config.yaml
encoder_num_experts: 32
text_encoder_inner_norm: true
lr: 0.0055
nesterov: false
grad_clip: 0.5
epochs: 11.3
Rows from block 3 of the text encoder of a small contrastive audio-text model, named by matrix and row number. Rows with one number within an expert belong to one neuron, the router's apart. Each number is 128 + 24 x the weight over its row's rms, rounded and kept within 0 to 255. All counts start at 0.
Before each expert's rows are labels from the 100 texts, of 14976, where the router gives the expert most weight on average: "tokens" is the input token at the peak. Only what is clearly more common there than usual is listed. The data: chords played on synthesised instruments.
# router: router (text_encoder.blocks.3.mlp.router.weight, 16x256, trained with AdamW), inputs 128-255
# gate: expert gate (text_encoder.blocks.3.mlp.gate, 16x256x256), inputs 128-255
# up: expert up (text_encoder.blocks.3.mlp.up, 16x256x256), inputs 128-255
# down: expert down (text_encoder.blocks.3.mlp.down, 16x256x256, transposed), outputs 128-255

# expert 6
tokens: "harpsichord"
router.6 [128  83 145 133 139 151 125  74 143 130 117 139 100 147 135 139 113 117 132 134 141 124 120 152 126 108 136 114 144 113 161 116 148 116 112  92 164  66 142 114 143  96 120 149 102  97 146 155 174 158 159 132 142 109 179 137 136 138 136 181  63 116 100 138 119  97 119 103  94 143 113 108  95 132 137 100 135 140 148  99 155 128 101 142 114 137  94 131 129 143 149 174 106 135  94 129 118 125 117 114 102 122 134 122 137  96  89 119 108 112 140 158 156 161 129  96 151 141 123 169 138 142 121 103 104 122  93 130]
gate.0 [178 135 117 158 154 115 124 105 123 145 115 132 123 134  76  81  78 140 120 125 152  85 100 136 116  97 138 165 137 146 127 121 124 191 127 115 100 156 149 177 140 114 121 126 130 102 108 110 112 116 116 135 117 128 124 120 168 121 108 117 106 129  98 127 160 134 168 164 139  86 174  98 132 113 118 140 148  68 124 126 123 123 142 144 122  85 124 120 169 140 113 125 147 101 117 142 155 143 105 115 124 135 123  96 163 108 146 131 138 124 132 125  83 112 117  75 110 139 134 150 148 105 116 124 180  99 147 156]
up.0 [140 166 107 133 136 163 120 144 130 136 137 116 101 147 136 107 199 141 134 125 155 134 143 137 163 131 159 157 106 113 142 111 149 114 107 102 144 106 157  87 152 155 154 117 132 124 133 133 191 137 115 125 109 117 119  98  94 140 111 109 119 116 144 167 100 147  63  91 123 108 122 161 129 135 164 122 116 140 170 154 124 144 134  95 133 143 106 127 102  96 180 156 105 126 125 130 102  91 129 141 130 137 143 163  85 114 120  87 111 169 137 161 133 143 188 134 134 104 132 136 134 123 126 136 124 138  97 116]
down.0 [137 119 135 112 129 113 118 128 156 142 139 117 137 112 149 162 107 122 165 131 141 114 108 142 127 134 131 113 144 140 153 107 128 198  87 110  73 138 131 128 130 152 128 115 142 134 100 136 153  97 139 188 120 169 156  70 122 128 126 126 168 141 180 108 146 118 137 137 114 145 121 135  94 129  53  95 112 137  97 143 115 132  99 146 125 122 150 178 148  97 108 122 118 123 123 152 161 131 141 124 182 141 123 121  99 141 127  96 101 168 171 103 136 108 122 147 123 113 157 155 167 116  94 134 130 106 125 128]
gate.1 [167 140  98 152 136 110 132 164 123 126 170 115 138 130 118  68 120 177 175  98 144 126 127 120 165 128  91 114 187 152 109 125 141 144 133 184 148 132 117 163 135 134  88 107 139 101 114 105 102 135 121 102  92 100 139 146 139  90 175 101 151  99 134 116 177 176 110 149 149 109 104 155 160 140 169 118 147 115 135 167 133 109 113 177 121 127 158 160 157 147 121 127 141 141 139 135 117 117 144 179 122 100 109  72  95 155 164  81 123 118 136 159  92 120 135  83 114 106  90 171 144 128 145  88 122 171 129 144]
up.1 [165 149 142 124 115  92 153 167 119 112 144 115 129 131 126  75  72 186 143 145 150  76 121 129 175 119 107 106 178 160 107 127 139 127 106 172 133 151 124 141 141 123 133 134 123 156 123  90  85 133 106 105  93  93 102 178 159 117 157 111 138 118 119 135 174 139 120 122 134 115 106 131 138 123 158 133 145 129 126 155 176 104 118 169  99 126 159 125 147 160  79 129 113 150 135 128 131 113 176 166 110 141 116  79  98 147 161  95 124 125 137 139 109 105 106  97 103 117  79 175 153 123 138  89 121 175 152 138]
down.1 [ 66 109 118 110 124 126 143 120 131 105 139 114 147 164 105 144 127 165 169 103 103 115 127 132  84  86 130 128 145 101 100 103 151 112 109 135 119 146 114 130  99 151 137 147 125 132 165 131 127 147 101 115 120 117 118  77 127 109 100 120 142  75 158 118 106 179 108 111 161 168 150 158 151 156 105 130 103 107 114 140 126 128 132 108  97 117 139 101 120 122 126 157 141 122 171 134 104 140 111 134 141 173 160 108 144 147 126 146 104 130 151 129 119 129 126 126 111 112 119 125 140 120 122 131 159 129 115 102]
gate.2 [ 79 160 146 141 164 147 111 134 156 132 118 108 148  93 160 120 156 154 114 101 132 126 157 186 118 119 136 154 124 120 149 119 142 123 121 119  98 117  94 152  96  93 140 106 121 131  97 115 112 146 113 139 133 166  91  90 125 108 125 123 134 112 130 139 162 112  87 154 122 131 125 128 144 119 104 136 131 144 168 138 100 124 122 109 107 122 144 151 130  92 144 105 103 106  80 169 111 117 157 117 162 116 134 171 160 134 115 170 102 143 125 160 137 108  95 150 111 116 114 100  85 108 107 114 140 147  97 109]
up.2 [114 124 158 128 113 167 108  86 108 115 139 127 146  97 148 144  91 166 128 131 151 114 154 162  85 155  88 121 127 138 119 118  94 131 181 137  93 136  70 115 140 181 111 157  93 124 120  77 100 149 153 135 138 147 177 121  98  99 148 124 127 100  67 132 106 113  84 129 114 116 125 144 139 145 120 138 129 117 129 157 100 113 123 160 139 140  90 160 166 111 125 138 113  71 175 143 139 131 151 121 118 132 131 141  89 106 108 115 143 151 125 124 135 125 134 124 116 132 100 162 139 130 130 142 115  95 107 130]
down.2 [ 81 133 115 132 138 124 141 142 144 135  74 118 123 113 142 151  92 114 120 149 109 153 125 143 128 166 145 114 134 116 135  91  81 144 163 115 140 124 123  99 153 106 108 109 112 140  84 146 112 109 106 107 108 124 120  84 117 108 160 156  88 147 125 125 148 114 109 121 144 152 175 127 111 178  42 133 113 131 130 126 142 182 115  93 119  87 152 137 131 165 127 117  74  93 120 160 136 127 123 154 140 126 111 128 192 108 141 128 151 115 122 122 111  94 147 120 133 141 193 121  95 118 145 120 169 138 154 132]
gate.3 [156 132  99 134 119 119  97 165 156 147 130 132 106 131 103  95 124 126  81 147 145 155 110 134 136 124 127 107 132 119 110 149 166  79 122 135 133 121 108 116 108  91 131 133 153 136 139 148 146 163  98 144 121 203 112 120 128  98 109 126 137  78 132 121 150 132 136 107 142  95 162 110 141 113 172 107  91 197 116  92 108 108 104 142 104 136 158 164 124 140 126 156 119 120 125 123 125 105 173 132 107 147  59 150 146 137 139 149 131 130 151 147 118 181  97 104  79 116 148 100  82 141  86 137 146 128 124 133]
up.3 [122 152  95 120 157 123 105 111 105 107 109 108 114 126 105 164 132 105 138 121 120 104 134  89 137 118 137 183 148 119  88 134 134 125 145 112 179  95 143 112 140 119 152 116 140 156 110 115 150 106 115 133 135 138  81 145 161 145 152 177 153 135 156 110 104 152 124 159 142 112  87 119 111 151  81 114 121 159 124 170 133 132 134 155 130  75 114 127 110 110 100  97 119 120 167  90 131 156  80 102 130 115 123 123 148  99 139  87 178 152 109 172  89 113 111 103 136 160 148 104 115  89 150 137  95 140 139  76]
down.3 [121 140 109 122 119 170 119 140 105  92 112 167 116 123 136 112 126 108 141 126  96 130  80 124 113 105 100  93  99 154 141 108 109 171 103 113 102 141 124 143  82 161 119 154 172 139 110 120  82 136 169 132  96 110 104 155  61 124 171 133 155  98 142 150 126 105  82 130 129  76 155 187 141  98 143 125 117 157 151 179 138 153 131 131 157 131 133 139  98 175 129 121 141 140 128 142  99 172  77 108 165 107 188 111 118 142 149  88 183 114 136 128 139 149 102 150 129 154 146 102 122 131 159 113  78 111 169 162]

# expert 4
tokens: "power"; "chord"
router.4 [130 117 122  87 100 111 161 117 157 122 122 117 116 123  93  75  89  98 148 149 130 143 144 110 120 163 128 148 113 115 116 122 105 145 124 138 169  96 156 144 141 154 125 113 161 117 117 139 104 136 126 141 146 142 167 122  88 123 121  58 114 101  88 109 112 148 109 125 141 154 128  98 172 122 193 124  94  97 117 144 131 147 126 172 172 173 101 171 121 135 111  99 130 135 118 111 119 164 110 152 118  90  99  94 146 112  88 137 144 149 123 129 131 139 152  84 120 137 167 128 132 132 105 123 120 181 149  83]
gate.0 [129 166 103 142 103 142 107 117 159 143 128 144 137 136 139 131 128 135  93  91 124 131 122 107  77 111 118 116 166  98 114 171 150 127 154  94 124  98 137 128 147 120 105 130 139 130  91 116  86 119 124 108 137 113  86 128 133 158 156 139 123 162 155 105 146 104 114 133  98 110 133 122 136 133 139  91 129 187 179 124 150  93 100 132  84 111 149  91 151 103 135 137 102 119 164 101 132 141  93  91 116 145 112 112 114 161  90 124 128 132 113 124 127 107 109 121 156 179 153 123  72 132 136 128 122 126 126 153]
up.0 [101 105 112  95 135 108  88 114 114  99 122 138 128  97 122  95 149 154 148 124 140  76 107 149 113 132 141  99  96 131 131 122 139 218 103 166 122  88 129 102 106 125 133 163 143 116 107 126  90 143 104 150 121 120  66 153 141 144 110 135 157 144 133 141 147 112 108 131 131 151  93 128 137 158 153 111 128 112 132 113 125 123 104  76 121 153 146 154 155 123  96 167 125  75 119 159 134 100 104 177 149 105 151 125 150  98  95 103 101 135 140 109 135 151 160 152 107 106 168  86 149 133 136 137  73 149 135 133]
down.0 [101 129 165 126 136 132  88 120 137 164 131 113 146 152 190 136 140 160 110 108 159 153 103 171 127 126 120 118 135 125  98 122 122 151 134 121 125 136 126  98 115 160 170 171 121 135  62 118 107 145 107 154 131 133 139 149 154 110 112 145 145 146 149 110 103 136 134 101 132 124 120 176 144 154 102  84 134 138 130 120 143 119  85 101 136 150 118 114 150 160 164 138 140 131 146 151 162 112 117 159  88 111 104 102 129 133  82  82 107 133 116 150 115 138 115 134 121 125 122 122 117 116 122 119  72 132 129  90]
gate.1 [167 139 129 120 148 134 111 133 149 173 177 121 116 117 156  96 135 107 137 107 157  95 151 128 147 127 123 178 159 142  75 145 121 102 135 125  70  74 102 132 139 206 109  99 104 137 111  88 106 137 135 101 156 144 111 167 106 130 152 114 115 125 141 121  94 156 153 162 104 117 115 142 123  88 149 136 113 144 142 126 148 116 129 139  98 124 147 140 149 110 147 118 171 112 163 136 136  91 129 103 110 109 143 169 124  85 138 137 126 118 108 148  87 125 126  87 131  96 134 111 132 125 106 137 163 157 144 114]
up.1 [110 164 139 103 157 110 121  72 122 124 136  65 156 142  87 146 127 108 145  84  90 141 142 108 108 193 127 147 158 104 159 129 117 121 114 170 157 171 110  96  75 110 135 133 130 120 116 169 138 156 138 110 156 121 166 107 139 134 141 125 159 171 113 117 137 109 103  88 159 151  82 124  64 139 104 124 143 104 132 105 129 148 128 146 138 126 157 133 128 167 150 110 155 111 145  72 166 149 154 144 122 140  97 160  88  96 147 116 113 118 114 140 109 130 129 100 136 156 142 137 139 164 120 147 131 146 110 116]
down.1 [123  94 141 173 154 135 118 138 160 114 132  45 113 135 117 107 144 131 190 150 107 123 157 141 125 157 120 133  96 181 115 137 153  85 131 151 114 134 119 119 148 150  98 165 105 101 144  98 120 123 106 139 113 173 152 187 134 110 137  98 123 132 145 132 163 146 111 143 129 115 129 129 145  90 128 122 122 183 147 114 115 138 134 151 122 121 141 121 146 164  91 121 125 108 124 136  99 126 132  91 107 103 124 117 119 136 160  94 158 130 151 137 127 107 102 112 142 162 127 158 139  88 177 124 174 132 141  65]
gate.2 [120  90 145 134 123 123 137 142 115 154 100  96 124 105 151 134 132 151 157 162 139  77 122 146 152 146 164 109 155 154 111  91 110 145 134 104 117 107  82 111 122 165 115  79 159 148  88 135 103 136 188 124 184 145 120 155 125 123 130 155 109 154 148  79 141 130 130  92 112  73 156 159 138  76 117  86 134  80 106  75 149 169  97 105 146 114 137 155 164 128 139 131 122 139 122 127 170 166 115 127 130 147 152 125 170  94 154 137 144 134 112 101 124 114 156 117  99 100  93 116 127  95 151 126  70 129 138 126]
up.2 [109 104 136 115 107 151 162 121 125 149 125 137  95 108 151  70 112 125 131 156 143 114 110 116 178 139 124 112 118 163 114  88 112 121 129  90 121 110 101 113 122 122 102 104 108 159  97 144 117 114 205 108 150 126 108 176 126 119 133 121 107 180 165 112 129 121 131 133 109 102 132 181 125  44 114 133 130 104 142  85 132 122 114 124 169 107 126 143 159 124 138 146  98 141 122 137 144 145 111 107 142 130 117 156 136  69 150 170 135 131  86 108 108 121 130 158 101 116 110 125 147 120 106 123 110 123 147  79]
down.2 [137 122 131 107 126  98  88 119 121 115 125 105 166 136 146 157 116 131 144 133 121 116 124 151 138 134 109 165 127 129 114 118 147 134 145 153 152 128 132 129  91 105 109 180  77 124 159 137 111 115 119 166 134 136 118 108 145 120 126 117 118 158 129 123 141 129 100 108 135 111 137 147 122 126 140 146  72 102 173 148 118  97 145 145  84 113 155 111 125  80 130 121  97 129 126 140 132 130 130 143 152 107 150 132 110 170 210 146 126 100 164 135 101 141 142 155 128  89 111  86 139 137 149 132 139 140 145 121]
gate.3 [158 113 132 110 157 154 102 120 161 165 123 105 105 148 110 118 147 103 209 122 153 158 130 153 120 114 163 138 109 154 104 136 133 176 116 113 131 124 141 134 165 118 160 114 116 142 127 131 120 107 147 128 158 151 147 137 148  83 130 146 125 110  99  61 150 139 114 114 157 105 130 144 126 117 135 113 110 151 142  90 104 137 114  87 144 155 157  91 158  59 171 162 138 124  92 106 121 157 103  64 126 118 125 155 151 117 114 166 118 151 148 141 135  91 118  90 119 185 103 129 110  98 124 143 145 125 149 110]
up.3 [131 148  88 138 115 123 154 124  95 109 133 148 173 119 139 134 120 132  32 115 144  85 149 120 124 124  87 120 127 112 132 118 135  94 151 128  95 114 103 126  91 133 109 151 136 105 133 134 120 142 127 120  92 117  93 127 114 190 123 134 123 119 141 194 121 124 125 140  82 144 115 120 145 107 149 141 153 113 111 155 166  98 134 189 120 127  85 151 114 180  60 104 112 144 129 156 145 103 160 191 121 119 129  82 101 121 120  88 147  96 100 123 138 166 135 169 121  73 129 136 161 152 107 112 101 109 106 137]
down.3 [ 80 139 109 125 112 119 157 115 126 117 136 126 150 110  72 132  95 160 175  93 131 129 120 139  87 158 145 102  85 125 142 121 126 113 159  97 105 127 122 133 119 119 116 101 117 171  48 116 160 120 110 126 134 180 118 107 114 159 128 116 143 131 124 133  95  94 122  91 150 130 115 125 108 121  51 116 139 126 143 117 118  71  69  93 140 122 140 117 109 140 101 121 142 121 113 148 140 131 171 150 101 132 108 101 125 128 104 118 103 107 174 125 152 122 108 118 128  86 113 111 114 123 141 109 140 140 185 149]

# expert 0
tokens: "arpeggio"
router.0 [117 115  79 115  84 102 141  93 128 159  86 131 125 163 134 151 150  92 113 164 180 119 140 116 123 115 117 157  98  97 169 105 152 113 142 155 110 146 128 128 163 136 111 104  92 131 151 126 138 129 123  98 137 149 145 134 118 115 125 162 164 149 170 135 176 145 152 106 119  98 161 137 143 121 115 134 122 122  60 133 133 143 143 138 111 111 147 159 154 164 135  99  97 130  84 134 130  86 164 145 105 141 127 101 148 172 172 109 131 161 146 118 150 126 147 139 171 174 142 124 149 129 101 133 130 151  98 129]
gate.0 [130  89 140 191 145 103 111 118 120 136 132  98 122 139 115 129 133 112 144 125 155 147  76 164 115  84 105 124 137 168 112  88 136  77 131 127 131  79  99 152 155 128 130 113 131 118 121 137 140 127  83  98 150 129 151 151 145 182 107 141 121 117  99 136 136 146 138  97 140 120 118 127 113 153 158 172 147 171 140 103 116  81 111 106 150 104 155 104 167 113 127  93 116 107 177 130 140 118 112 126 107 174 136 112 139 125 127 103 120 105 156 157 131  87 124 110 195 124 172 155 124 125 138  96 141  88 135 164]
up.0 [106 126 168 171 182 137 151 129 108 135 128 128 127 121 115 110  95 127 159 134 154 153 137 152 112 123  88 116 118 151 141 127 165  95 157 109 127 109 116  96 104 123 155 157 136 136 141 161 132 174 122 122 154 102 119 146 109 130 155 141 128 123 143 125 161 120 104 135  82 119 117 155 118 145 136 172 161 150 149  86 110 120 141 154  84 143 153 134 127 112 133 113 133 117 159 118 131 119 103  73  82 152 130 105 112 126 137  90 159 141 169 159 151 108 146 120  92 153 128 167 148 181 139 113 138 113 133 122]
down.0 [110 143 145 129 151 145 149  66 127 139 140  98  83 120 136 113 111 119 126 148 109 128 103 128  97 133 141 102  90 153 116 158 122 125 129 103 126  97 142 138 152 144 108 133 132 155 139 151 155 133 161 152 123 153 137 140  91 111 167 108 135 154 108 148 149 102 140 107 147 119 132 164 100 145 143 165 105 139 101 151  99 116 116 154  66 143 135 110 127 130  99  99  91  99 168 108  90  62 131 144 122 115 126 114  74 119 134  61 131 104 106 126 118 129 133 143 113  67 139 109 125 128 155 114 130  86 129 135]
gate.1 [102 130 147 124 124 129 123 130 138 141 157 106 126 112 109  85 136 144  91 103 109 160 135 188  85 151 124 106  93 119 125 122 147 127 160 135 112 101  82 145 143 127 174  96 134  85 103 105 102  86 133 161 192 112 105 123 128 173 138 121 128 113  59 134 109 150 137 140 172 178 124 157 148 147 113 184 153 127 165 171 147  92 136  48 182 149 174 126 139 138 144 109 174 141 152 112 125 129 157  97 133 159 117 100  93 143  98 144 101 141  59 121 138 144 126 104  91 162 156 126 123 149 140 139 141  68 129 134]
up.1 [152 120 150 130 159 159 123 137 153 136  88 110 145 126 151 128 135 172 173 148 113 125  98 113 216 119 141 113 143 143 126 158 144  80 129 138 108 119 143  92 147 137 126 140 135 144 112 119 159 140 122 139 120 146 195 163 159 103 145 107 104 144 118 104  73 121 116 114 157 103  93 125 184 130 118 133 118 123  95 112  98 133 134 146 134 101 121 179  82 143 124  94 115 160 125 171 123 128 122 104 137 112 134 118 155  96  65  98 146 126 129 112 118 122  93 165 130  73 139 147 113 118 140 106 143 117 148 105]
down.1 [120 113  96 142 160 183 131 115 133 100 118 109 147 128  93 114 133 137 131 145 137 157  86 111 120  84 125 146 144 121 130 152 140 113 133 141 111 142 140 138 140 115 102  92 129 149 168 122 151 127  89 129 141 113  89 136 127 130 159 131 129  94 121 157 153 168 140 186  89 107 138 125  87 100 134 107 120 127 106  90 136 148  94 108  94 159 139 143 135 148 116 138 129 116 143 147 117 127 127 134 129 105 113 125  93 113 125 135 104 122 107 128 134 128 152 119 157 138 116 139 138 116 134 144 122 151 126 138]
gate.2 [108 161 104 136 143  94 143 111 103 154 118 130 117 140 129 155 161 150 122  91  99 115 127 113 105 126  99 127 114  94  99 115 125 119 117 125 163  79 156 121 120 119 130  78 126 107 146 107 171 123 160 139 121 144 175 133 130 119 149 150 136 147 133 128 163 140  97  96  93 133 133  92 133 133 135 145 182 156  99  96 101 116 128 113 127  66 155  89 148 145 149 120  87  84 171 143 179 121 107 109 144 183 108 154 130 102 126 152 129 156 137 116  74 109 106 138 114 143 115 154 132 140 132 107 123 111 140 111]
up.2 [119 138 101 109 153 133 162 118 132 138  86  85 121 108 125 160 169 137 122 134 129 103 111 166 100 152 101  95 179 107 151 182 109 110 114 147  89 118 125  81 130 168 136 128 136 126 148 127 136 160 113 110 124 128 120 128 107  95 141 183 156 131 104 138  90  92 113 134 124 166 158 131 143 135  84 136 136 174 136 123 165 149 111  99 168 123 115  99 138  72 150 118  80 116 126 154 166 142 130 162 136 122 118  95 101 112  92 113  99 148 160 118 151 111 126 126 103 183 139 142 151 166 156 149  89 122 110 111]
down.2 [176 133 110 133 123 152  72 121 136 138 127 142 100 142 138 130 158 100 126 101  99 150 135 151 114 165 153 162 155 158 114 104 173 106 155 115 115 121 131  97 117 115  87  79 121 121 157 113 113 126 129 102 130  84 110 140 157 139  60 130 107 101 121 110  90 134 103 159 127 129 143 162 143 128  81  99  94 105 128 122 131 138 110 133 132 101 142 140 151  84 135  96 142 122 125 122  94 150 156  88 136 158 102 146 107 119  85 123 166 118  94 112 187 127 147 149 127  93 119 110 143 108 124 136 117 150 104 135]
gate.3 [172 143 137 119 134 167 141 105 163 150 153 120 110 181 118 112 133  99  92 103 109 128 130 103 103 135 128 180 137 143 115 157 124 118 121 138 128 163 147 134 110 129 109  97 103 171  95  86 163 116 142 161 163 139 115 143  94 179 154 129 101 122 156 105 131  90 129  98 152 137 127 163 159 134 151 102  99  85 139 107 119  67 128 130 120 192 136 117 138 152 125  90 117 130  79 147 119 124 120  87 122 110 131 139 145 118  81 108 158 133  99 158 170  92 130 126 137 166 126 153 138 125  71 155 120 163 108 112]
up.3 [157 123 156 107 195 129 149 137 111 148 133 148 110 145  80  99 137 130 158 173 147  99 155  85 122  91 128 145 111 116 181  84 128 100 147 113  86  81 117 128 101 139  78  65 114 161 129 138 148 130 120 111 116 130 112 151 112 100 152  91  71  84 127 159 123 175 134 114 103 182 131 145 133 157 142 107 113  96 134 113 134  91 139  97 114 142 118 127 146 129 134  99 119 108 136 145 162 116 108 103 140 141 166 132 145 143  76 135 128  84  90 153 135 107 104 113 127 110 116 129 109 135  98 163 149 167 124 145]
down.3 [ 96 113 127 111 113 141 139 130 159 167 135 107 161 166 132 100 105 101  67 112  85 140 133 155 100  84 123 128 105 157 104 172 120 149 145 148 109 135 137 161 134 105 152 129 106 141 149 132 150 145 132 104  85 140 146 111 136 153 146 152 143 128 136 133 111 158  96 140 149 132 144 126 140 112 134 135 119  80 125 108 110 154 101 150  81  93 127 136 138 113 157 100 135 169 143 138 116 163 131 184 154 172 118 104 152 143 167 150 124 136 146 147 138 148 144 158 134 106 132 140 129 131 152 158 129 106 104 117]

# expert 1
tokens: "g"; "b"; "muffled"
router.1 [160 120 105 107 115 163 149 130 118 153 131 115 143 128 145 133 139 127 139  64 107 165 128 135 100 132 138 159 100 167 117 161 130 112 102 134 116 132 120 135 117 130 122 106 115 104 103 110 130  72 163 122  96 115 110 112 154 164 135 122 127  91 136  90 141 140 114 148 122 143 137 146 120 113 136 151 119 157  90 142 112 137 107 101 155 172 151  96 150 120  83 130 156 127 154 128 133 105 128 144 161 119 115 175 170  70 133 129 130  93 136 106 117 119 151  94 139 130 110 177 138 200 131 165 133 127 130  85]
gate.0 [105 123 131 128 101 140 170 170 125 119 165 123 124 145 146 115 124 120  99 152 145 140 119  92 115 130 153  94 140 129 164 135 168  85 141 133 109 178 166 139 134 148  84 154 156  97 148 127  95 119 148  89 134 125 147 130 101 142 126 133 133 103 126 128 146 145 101 138 101 129 110 114 129 166 101 147 116 144 120 119 129 144 117  97 148 146 121 127 131 117  90 124 110 114 132 126 135  70 118  73 117 128 137 122 145 113 133  84  97 130 138 101 177 153  75  75 136  89  98 140 131 141 134 110 154 167 122 114]
up.0 [132 116  74 131 136 153 138 143 143 123 159 147 124 178 121 153 112  88 134 113 133 126 145  58 114 140 118 104 137 131 193 151 134 112 146 148 125 144 120 109 119 101 119 135 139  97 128 127 139 147 102  92 141 122 116 106 116 152 134 130 139 155 118 125 148 134  96  77 137 134 100 120 148 129 112 152 101 137 130 141 123 124 113  95 108 125 138 124 150 127  73 112 103 103 140 114 131 108 126  96 121  98 112 153 114  96 153  96  88 138 118 132 145 126 116  81 117 121 157  92 133 135 142 120 109 155 112 108]
down.0 [118 155 142 137 164 115 147  72 116 161 114 145 141 147 136 132 112 128 175 111 110 126 160 142 114  91 126 138 125  77 119 124 146 184 143  91  81 123 123 114  96 136  72 127 164  97  98 131 124 132  99 144 120 127 135 150 134 109 148 121 115 176 159 118 101 172 123 158 113 134 140 106 115 129 134 136 125 116 127  77 117 132 131 150 146 136 114 109 139 148 121 149 148 154 105  92 141 111 182 148 104 146 151 135 128 186 104 133 158 129 140 137 133 161 133 172 132 101 118 152 149 111 121 159 116 113 123 108]
gate.1 [161 112 150 153 137 129 105 103 140 147 158 151 123 136 119 191 102 128 128 156 142  92  96 151 168 148 107 120 101 153 160 119 135 137 116 194 107  78 137 137 145 131 116 162 144 110 154 122 121 101 142 142 125 126 123 108 147 154 135 137 139  98  95 125  82 109 122 126  86 176 130 120  88 177 137 146 115 118 130  86  95 131 125 103 151 114 155  85 116 171 120  94 124  79 169 119 120 131 126 134 173 114 163  89  94 129 157 147 104  92 118 111 135 141 113  73 161  62  78 103 148 126 105 157  99 125  95 125]
up.1 [147  90 132 116 133 162 142 171 142 103 103 162 138 121 132 121 139 129 144  98 158 117 133 131 159 111 111 148 140 167 122  90 127 153 116 131 145 156 133 125  96 139 134 101 143 140 148 132 116 116 119  72 139 109  88 125 143 137 133 128 113 103 136 149 107 129  96 165  91 126  80 109 170  92 166 103 114 119  98 148 142 115 104  78  97 124 112 163 120 102 145 112 130 103  99 109 129 130  94 126 114 138 123 169 131  90 116 115 114 150 141 143 113 104  93 110 116 180 123 117 175 138 156 109 132 119 140  90]
down.1 [169 159  95 121  89 118 128 135 120 154 112 140 122 164 143 122 127 129 136 152  75 133 138 157  47 136 130 116 118 101 139 137 138 140 139 110 159 134  99 127 126 100 100 126 158 114  65 120 127 164 116 107 157 109 121 138 134 177 135 150 115  44 125 139 141 123 114 108 136 161 146 156 109 130 110 132 147 120 172 108 158 134 150 163 144  88 130 123 148 140 165 131  99 133 119 121 106 163 172 109 121 111 117 186 139 160 150 152 167 111 109 140 115 152 128 103 135 128 154 159 142 123 108 113 146 149  92 169]
gate.2 [164 176 166 122 124 116 115 119 110 105 137 153 137 127 111 101 113 147 144 173 145 164  93 109 124  97 150 144  79  95 114  85 159 146 146  86 132 121 144 109  95 149 157 158 111 158 146 116 158 117 120 117 169 137 149  91 133 159 129 134 157 152 121 133 135 152 143 136 139 116 129 110 133 150 108 141  95 135 146 139 167 106 125  98 158 135  98 138  96 116 122 134 124  85 113 155 124 112 109 133 165 132 132 178 122 113 157 123 104 123  88 149 129 119 103 115 167 102 146 122  93  85 115 141 127 107  85  80]
up.2 [123 134 115 147 128 169 111  88 133 149 143  98 149 130 102 147 150 111 136 122 112 121 130 107 153 144 111 128 164 153 141 186 120 151  86 117 149 123 112 139 138 115 103  82 127  72 127 124 107 147  91 152 109  91  99 143 137 105 189  92 130 118 140  96 122  72 145 112 114 149 134 120 104  72 112  59 127  94 103  99  99 143 127 134  71 111 156 104 128 129 119 111 127 175 128 135  99 143 128 120 113 114 163  83  75 146 131 114 110 107 165 127 129 106 171 146  88 130 106 148 151 155 125 114 155 160 164 143]
down.2 [110 157  94 120 120 149 156 115 117 146 136 166 118  92 135 146 120 135 158 140 175 108 128  91  95 145 133 122 138 161 118 114  96 161 163  90  97 142 151 105 128 141 140 160  89 171 140 103 121 123 106 126 171 116 102 131 116 103 107 126 107 118 160 132 123 148 160  66 137 164 130 154 150 104 115 134 129 100 147 114 136 124 120 112 125 127 137 109 104 140 102 166 125 125  99 119 142  60 163 145 149 122 148 158 173 127 155  94 143 128 133 112 120 121  96 103 135 139  96 118 136 134 143 129 158 154  67 123]
gate.3 [164 159 120 157 123  92 120 148 120 138 132 133 113 138 133 132 147 136 120 129 161 152 141 168 109 144 108 120 139 151 105 111 129 124 120 130  94 124 163 157  92 112 123 100 142 144 105 148  87 116 132  86 161 117 115 152 107 120 123 127 114 180 131  92 138 131 107 103 139 131 145 140 156 116 113 134 119 132 107  52 112 171 135 111 166 126 110 136 185 102 116 101 135 145 126 104 133 144 133 133 136 108 112  95 152 152  92 146 113 211 117 108  97 146 183 111 120 121 161 166 142 130 108 112 186 156 139 116]
up.3 [152 133 115 111 152 150 135 145 155 102 145 125 156  87 102 126 138 123 134 162  81 125 105 186  95 129 160 116 209  95  87 136 129 130  95  79 126 120 131 133 116 141  73 129 107 125 147 108 100  68 132 159 134 130  82 125 110 126 132 145  98 166 124 118  79 130 137 131 100 160 154 117 149 177 160 157 149  80 150 102 118 157 121 143 167 138 136 150  85  85 130 137 163 112 159 116  97 120 103 113 138 105 123 154 176 172 134 139 170 149 121 139 139 148 160 111 172 122 121  88 144 110 133 173  72 113 134 145]
down.3 [159 139 115 131 105 133 156 129 125 147  82 111 129 140 120 160 123 144 141 111 160 115 126 145  84 139 126 122 105 135 103 141 106 101  96 172 136 130 155 157 124 156 138 187 120 106 114 139  61 148 119 162 133 137 127 123 163 118 174 140 123  81 135 123 151 135 133 161 141 106 108 113 179 111 178 110  87 122 126 142 103 181 151 167 119 100 121 135 125 104 126  96 104 139 117 124 144 120 117 115 122  94 151 143 147 147 134  99  93 141 128 127 142 102 104 110 105  99 140 136 163 165  80 137 134  87 123 119]